python train.py --arch="crnn" --model="sound classifier" --dataset="chords played on synthesised instruments" --train_examples=52083 --gain_aug_db=10 --input="waveform_16khz" --targets=["root"] --num_classes=12 --norm="batchnorm" --hidden_act="relu" --depths=[1, 1, 2, 1] --kernel_size=3 --wave_channels=64 --wave_strides=[5, 4, 4, 2] --widths=[96, 144, 208, 320] --rnn_width=192 --rnn="gru" --bidirectional=true --rnn_residual=true --rnn_layers=4 --label_smoothing=0.1 --loss="cross_entropy" --optimizer="muon" --muon_scale="original" --learning_rate=0.0087 --momentum=0.95 --nesterov=true --orthogonalizer="newton_schulz_5" --adamw_lr_other_params=0.0013 --max_grad_norm=1.0 --ema_decay=0.99 --max_steps=5400 --batch_size=256 --epochs=26.5 --lr_schedule="cosine" --final_lr_fraction=0.1 --warmup_steps=100 --weight_decay=0.04 --adamw_weight_decay_other_params=0
Rows from block 3 of a small sound classifier, named by matrix and row number. Each number is 128 + 24 x the weight over its row's rms, rounded and kept within 0 to 255. All counts start at 0. After the name is the row's rms in percent of the matrix's.
After each channel's rows are labels from the 100 clips, of 14848, where the channel reaches its highest value: "strongest on" is what is common among them. Only what is clearly more common there than usual is listed. The data: chords played on synthesised instruments.
# conv: width-3 conv (model.blocks.3.conv.weight, 208x208x3, each kernel summed), inputs 70-139

conv.83 094 [128 111 102  81  98 135 142 101 120 119 146 141 150  90 127 121 144 163 153 117 106 132 104 174 105 133 137 111 175  87 143 105 144 149 117 125 133 127 109 101 135 103 110 141 132 117  91 106 153 109 155 140 132  92 148  96 136 122 123 162 138 115 111 142 131 133 126 120 154 139]
strongest on: the note C#; clipping; text has "clipped"; root: F#

conv.68 095 [162  99 117 130  80 151 102 109 144 167 130 129 135 112 123  98 168 102 141 121 143 121 114 148 109  98 161 102 159 106 137  72  59 142 142 154 100 130 128 144  95 135 165 115 172 100 155 129 110 106 146 116  73 182 136 165 163 120 126 128 128 129 127 111 139 148 117 123 125 132]
strongest on: root: F#; clipping; text has "clipped"

conv.119 103 [138 143 133 144 134 130  74 135 158 124 148 141 111 162 122 139 125 114 113  87 143 119 133 127 123 154 119  96 153 126 176  97 128 111  86 105 100 146 133 117 104  99 113 201 118 141 128 104 135 130  82 117 153 128  88 119 109 135 154 166 122 136 121 131 132  98  92 119 103 112]
strongest on: the note F#; the note C#; root: F#

conv.155 108 [159 148 144 140 111 112 137 174 145 130 137 136 132 121 125 110 138 126 103 117  98 112 111  95 115 138 108 121 133 146 125 145 119 132 118 128 176 106 152 131 180 141 164  92 152 101 193 148 136 153 101 152 103 100 109 116  91 124 146 131 148 149 122  83 123 127 126 124 119 140]
strongest on: the note C; root: C; clipping; text has "clipped"

conv.193 088 [147 114  92  97 115  80 123 185 142 136 125 134 179 122  89 128 133 117  88 146 106 133  69 105 113  98  86 128 129 125 135 121 151 144 158 121 118 136 145 160 128 136  89 239 126 107 133 115 107 141 107 146 134  74 136 146 121 111 134 136 125 158 115 112 141 141  99 149 139  98]
strongest on: the note F#; root: F#; clipping; text has "clipped"

conv.157 098 [120 144 123  84 113 117  82 146 128 133 120 120  83 119 147 135 149 108 137 165 142 126 114 137 166 130 127  90 179 121 110 106 137 115 105 106 141 150 126 111 132 135 130 113 160 115 148 170 120 108 112  84 159 143 143 125 174 127 138 116 157 144 133 138 156  80 164 134  90 125]
strongest on: clipping; text has "clipped"; root: A#

conv.196 104 [124  99 116 115 155 145 117 122 125 101 170 132 126 121 141 119  99 126 101 150 149 114 125 145 122 132 152  93 134 104 104 124 146  90 148 115 153 102 118 116 189 116 129 237 145 132 138 123 124  97 119 102 130 100 114 109 149 153 138 154 144 113 113  84  85 148 122 117  93 143]
strongest on: the note F#; root: D; clipping; text has "clipped"

conv.99 096 [109 155 128 157 132 139 123 132 131 145 134 169 102 131 135 127 130  90 135 130 116 163  79  97 159 124 121 101 126 113 162 110 151 167  94  96 106  80 159 127 100 114 146 106 131 158 108  97 106 129 183 163 131 122 122 169 112  84 114 131 129 150 131 172 100 122 106 115 119 158]
strongest on: the note C#; the note A#; clipping; text has "clipped"

conv.55 103 [160 107  99 145 166 110 105 102 132 126 114 124  68 112 137 110 106 128 170 122 158  97 141 148 154 162 139 111 149  98 154 123  96 103  83 138 162 146 143  93 107 123 100 149 114 110 110 140 117 140  91  96  97 142 106 104 112 108 127 154 123 172 123 136 128 117  94 111  90 102]
strongest on: the note D; the note B; root: B

conv.115 088 [107 163 139 152 146 102 101  78 130  89 135  88 144 163 132 168 110 114  73 114 100 137 121 147  88  98 128 116 113 154 163  89  98 142 158 120  96 140 135 121 104  91 123 108 146  81 141 139 134 119 155 147 135 151 136 152 150 145 130 167 108 145 135 162 117 120 132 151  73 120]
strongest on: the note G; root: G; clipping; text has "clipped"

conv.117 122 [112 151 122 162 132 140 151 115 132 136 110 141 123 123 111 169 100 143 113 122 128 136 142 124 138 134 123 125  71 143 128 123 139 152 145  93 118  92 133 164  93 134  97  93 127 120 135 107 111 155 112 161 132 119 169 111 119 155 113 146 143 144 104 124  96 110 138 168 126 106]
strongest on: the note C#; root: C#; clipping; text has "clipped"

conv.92 102 [140 123 105  83  99 157  79 115 149 152 143 119 104 118 163 114 109 116 138 125 128 131 137 138  96  99 140  97 100 121  98 114 127 145 162 143 136  97 163 129 103 109  89 114 130 121 136 135 102 116 106 120 171 106 123 160 135 144 158 119 144 215 128 123 136 134  87 133 119  92]
strongest on: the note D; root: D; clipping; root: G

conv.31 108 [122 129 109 118 112 123 142 130 123  82 117 117 131 129 137  99 113 113 137 126  91 126 170 117 112 124 125 143 170  94 108 108  93 166 106 134  72 126 160 117 174 129  85 120 160 119 159 108 135  84  99 124 108 175 108 140 102 145 106  81  94 133 129 132 140 159 115 102 148 127]
strongest on: the note G; clipping; text has "clipped"; root: G

conv.26 096 [ 99 136 116 106 130  97 101  84 152  85  87 142 118 161 156  89 113 147 130 105 143 155  95 133 122 110 111  92 101 107  96 106 157 145 147 110 138  99  98 136 164 159 134  78 125 121 109 147 124 152  76 116 140 125 114 115 121  98 128 111 143 126 160 116 104 125 108 136 127 124]
strongest on: the note G; clipping; text has "clipped"; root: E

conv.47 105 [119 127 142 128 127 125 109 178 113 146 149 111 127 112 141 124 130 106 144 126 152  67 121 157  86 150 151 157 141  87 139 116 145  91  98 138 145 142 123 115 255 144 110  93 137 118 138 128 106 115 133 132 131 131 139 133 160 164  88 172 143 116 150 116 105 131 127 148 114 101]
strongest on: the note C; root: C

conv.3 102 [131 104 119 123 139 137 155 119 161 110 114 113  84 160 135 101 108 108 174 152 123 118 132 156 102 144 124 104 141 129 110 122 142 106 130 118  98 136 103 134 111 165 118 125 113 125 164  90 128  92 135 165 123 109 117 140 135 150 126 130  80 152 122  93 125 110 130 112 168 150]
strongest on: the note C#; clipping; text has "clipped"

conv.7 103 [ 77 119 130 114 129  99 116 123 119 154 107 167 140 120 108 143 121 129 145 102 145 115  74 134  90  80  81  82  94 167 128 105 121 133 102 128 103 106 108 139 155 108 116 166 124  93  86 108 150  94  99 145 148 129 121 128 133 126 154  93 165 128 131 129 104 143 140 124 154 125]
strongest on: the note C#; root: C#

conv.178 094 [ 91 154 108 121 125 116 166 151 136 120  81 145 141  98 141  85 106 148 147 117 118 115 164 132 128 132 149 121 123 107  90 129 144 155 132 125 132 137 135  87 117 143 134  88 158 188 139 151 149 134 167  96 107 123 130 137 143  89  80 140 164 127 130 123 116 133 133 112 186 116]
strongest on: the note G#; the note D#; clipping; text has "clipped"

conv.168 105 [227 157 121 133 142 141 117 111 148 116 142 100 126 142 113 115 151 117 134  92 153 123 225 108 101 121 146 140 136 108 112 115 155 120 161 119 163 147 119 125 133 131 145 135 130 128 122  93 132 124 150 142 125  98 142 165 162 104 104 111 111 132  90 124 130 103 124 170 131 134]
strongest on: the note F#; the note C#; root: F#; clipping

conv.74 093 [163 121  87 128 163 107 110 113  98 113 137 124 107 113 152 139 125 110 151 132 124 141 155 140 105  76 133 116 181 147 117 133 154 150 128 156 125 105  73 119  89 122 117 141 115  87 145 135 120 136 119 145 161  71 125 109 157 123 139 125 126 120 119 114 157 134  99 134 150 132]
strongest on: the note F#

conv.36 091 [202  97 107 133 135 133 121 140 130 135 124 133 136 130 117 119 133 103 132 158  86 121 137 119 109 155 129 118 164 127 177 115 141 104 152 126 130  87 137 150 124 132 131 255 146 112 133  96 120 101 104 138 119 114  73 148 187 127 100 140 150 128 143 116 105 127 107 151 143 143]
strongest on: the note F#; root: B; root: F#; clipping

conv.13 096 [125 137 124  96 120 108  81 129 106 154 134 125 139  71 155  94 152  93 147 153 148 131 123 129 146 132 110 112 104 135 100 117 123 110 169 108 113  87 130 111 138 125 136 130 171 116  93  99 116  88 136 126 126 134 139  85 156 151 157 113  97 127 114 117 136 146 130 116 151 148]
strongest on: the note D; root: D; clipping; text has "clipped"

conv.46 107 [121 110 148 132 158 180 104 128 129 106 120 169 118 100 109 137 129 136 134 133 102 106 120 120 126 135 148 105 122 110 126 160 178 125 119 157 156 165 156 100 147 153 156 142  96  94 134 130 119  95 136  91 115 132 181 139 185 139 140 117 105 156 128  95 161 148 136 186  83 127]
strongest on: clipping; text has "clipped"

conv.23 108 [120 111 133  90 117 125 100 146 144 139 168 134 152 130  83 172 154  83 127 164 133 111 101 109  87 134 149 108 127 159 149 158 104 115 133 122 130 153 146 125 109 151 139 164 101 171 152 126 179 135 130 111 124 101 105  96 136 141 108 118 138 114 158 137 148 138 156  86 126 107]
strongest on: the note B; clipping; text has "clipped"; root: G#

conv.16 093 [105 146 114 150 149 105 144 137 137 119 112 138 113 149 109 124 130 101 160 129 126 122 116 146 131 111 116 121 142 118 115 140 139 139 115 114 108 109 142 102 155 154 135 113 111 147 126 139 152 125 105 151 103 182 137 102 131 115 135 132 116 108 143 123 140 121 163 174 138 110]
strongest on: the note D; root: D; clipping; text has "clipped"

conv.118 107 [163 100 129 145 116 105 109 138 142 129 153 146 104  88 193 148 136 107 154 125 105 145 128 125 147 154 135 165 119 128  96 125 123 111 159 107  97 159 109 117  80 130 131 128 106 119 109 111 158 119 122 125 133 135 129 108 119 148 123 143 160 144  66 131 134  77 110 109 174 132]
strongest on: clipping; root: A#; text has "clipped"

conv.70 086 [165 125 108 153 132 109 113 155 120 119 167 162 123 143 126 137 126 144 135 142 199 113 149 176 108 171 102 141  85 113 141 130 117 118 109 142 173 116 132  96 134  71 120 108 129 108 126 119 136 133 168 131 132 128 145 125 112 110 146 111 114 113 120  91 111 135 119 105  97 122]
strongest on: the note D; clipping; text has "clipped"

conv.141 097 [153 124 124 145 157 150 108 126 115 144 156 123 133 118 106 157  99 112 162 168 137 144 156 154 119  79 138 113 116 137 123 108 186  89 144  94 164 116 166 101 124 165 118 137 109 128 122 152  73  87 153 103 133 166 122 130 114 142 123 127 109 119 120 123 150 137 151 164 131 106]
strongest on: the note D; clipping; text has "clipped"

conv.130 104 [106 118 127 103 113 122 138 119 149  92 130 105 125 126 108 126 140 128 143 123 147 127 162 137  95 158  97 128 149 101 193  81 149  97 124  90  99  92 148 135  82  95 141 150 124 108 124 135 125 119 130 146 117 151 114 116 126 164  94 128  99 144 150 117 111  79  90 130 171 120]
strongest on: the note D; clipping; text has "clipped"

conv.146 111 [152 109 127 132 133 132 136 120 142 131 127 119 155 124 132  94 127 126 108 160 118 128  93 142 178 132  87 137 150 145 121 104 118 141 129 152 101 127 155 120 120 120 131 124 166 139 113 131 115 118 112 142 124  80 165 127 108 102 103 140 123  87 158  94 122 131 137 128 165  89]
strongest on: the note B; clipping; text has "clipped"; root: E

conv.161 096 [130 147  93 122 167 145 145 120 123 116 151 139 128 150 134 122 107 174 119 147 142 147 138 124 126 115 143  94 122 111 139 137 170  92 131 120 126  93 153 140 130 129 115 148 126 255 110 119 108 136 130 126 170 107 112 104 154 145 146 102 133 143 140 116 128 128 116 115 241 148]
strongest on: the note G#; root: G#; clipping; text has "clipped"

conv.94 090 [118  90 115 138 142 121  89 137 149 148 172 151 128 115  94  81 161 156 135 140 142 120  71 138 133 108 116  83 103 154 113 109 113 106 114 128 110 108 122 137 126 150 128  67  91 107 167 139 148 117 127 143 127  71 129 111  92 143 121 147 140 112 150 174 116 122 159 158 126  90]
strongest on: the note G; clipping; text has "clipped"; root: G

conv.37 107 [125 111 100 101 127 156 122 161 119  94 102 154  96 181 135 120 114 120 115 126 104 108 160 127  99 165 139 120 140 158 140 127 123 107 134  93  83 132 105 124 255 150 134  99 119 127 117 133 143 134 135 126 116 107 128 158  93 115 102 112 124 140  95 111  75 120 119 168  90 145]
strongest on: the note C; root: C; clipping; text has "clipped"

conv.133 096 [131 122 116 186 121  96 165 136 173 136 130 148 102  88 122 153 144 137  95  93 122 152 107 131 161 112 162 121 148 115 129 113  66 139 129 140 125 156 104 153 141 110 140  87 122 122 134 124 170 149 130 183 145 173 113 119  94 104 158 115 137 119 102 129 100 164 100 134 136 156]
strongest on: the note G; clipping; text has "clipped"; root: C

conv.85 116 [119 105 151 124 120 182 142 124 168 131 124 143 144 128 121 154 104 128 138 104 117 141 160 131 141 110 156 110 104 161 112 159  60 135 133 144 115 116  79 119 107 125 130 167 122  54 115 100 163 139 106 133 142 124 129 133 124 140 122 114 116 135 117 105 130 115 142 123  70 120]
strongest on: the note B; clipping; text has "clipped"; root: B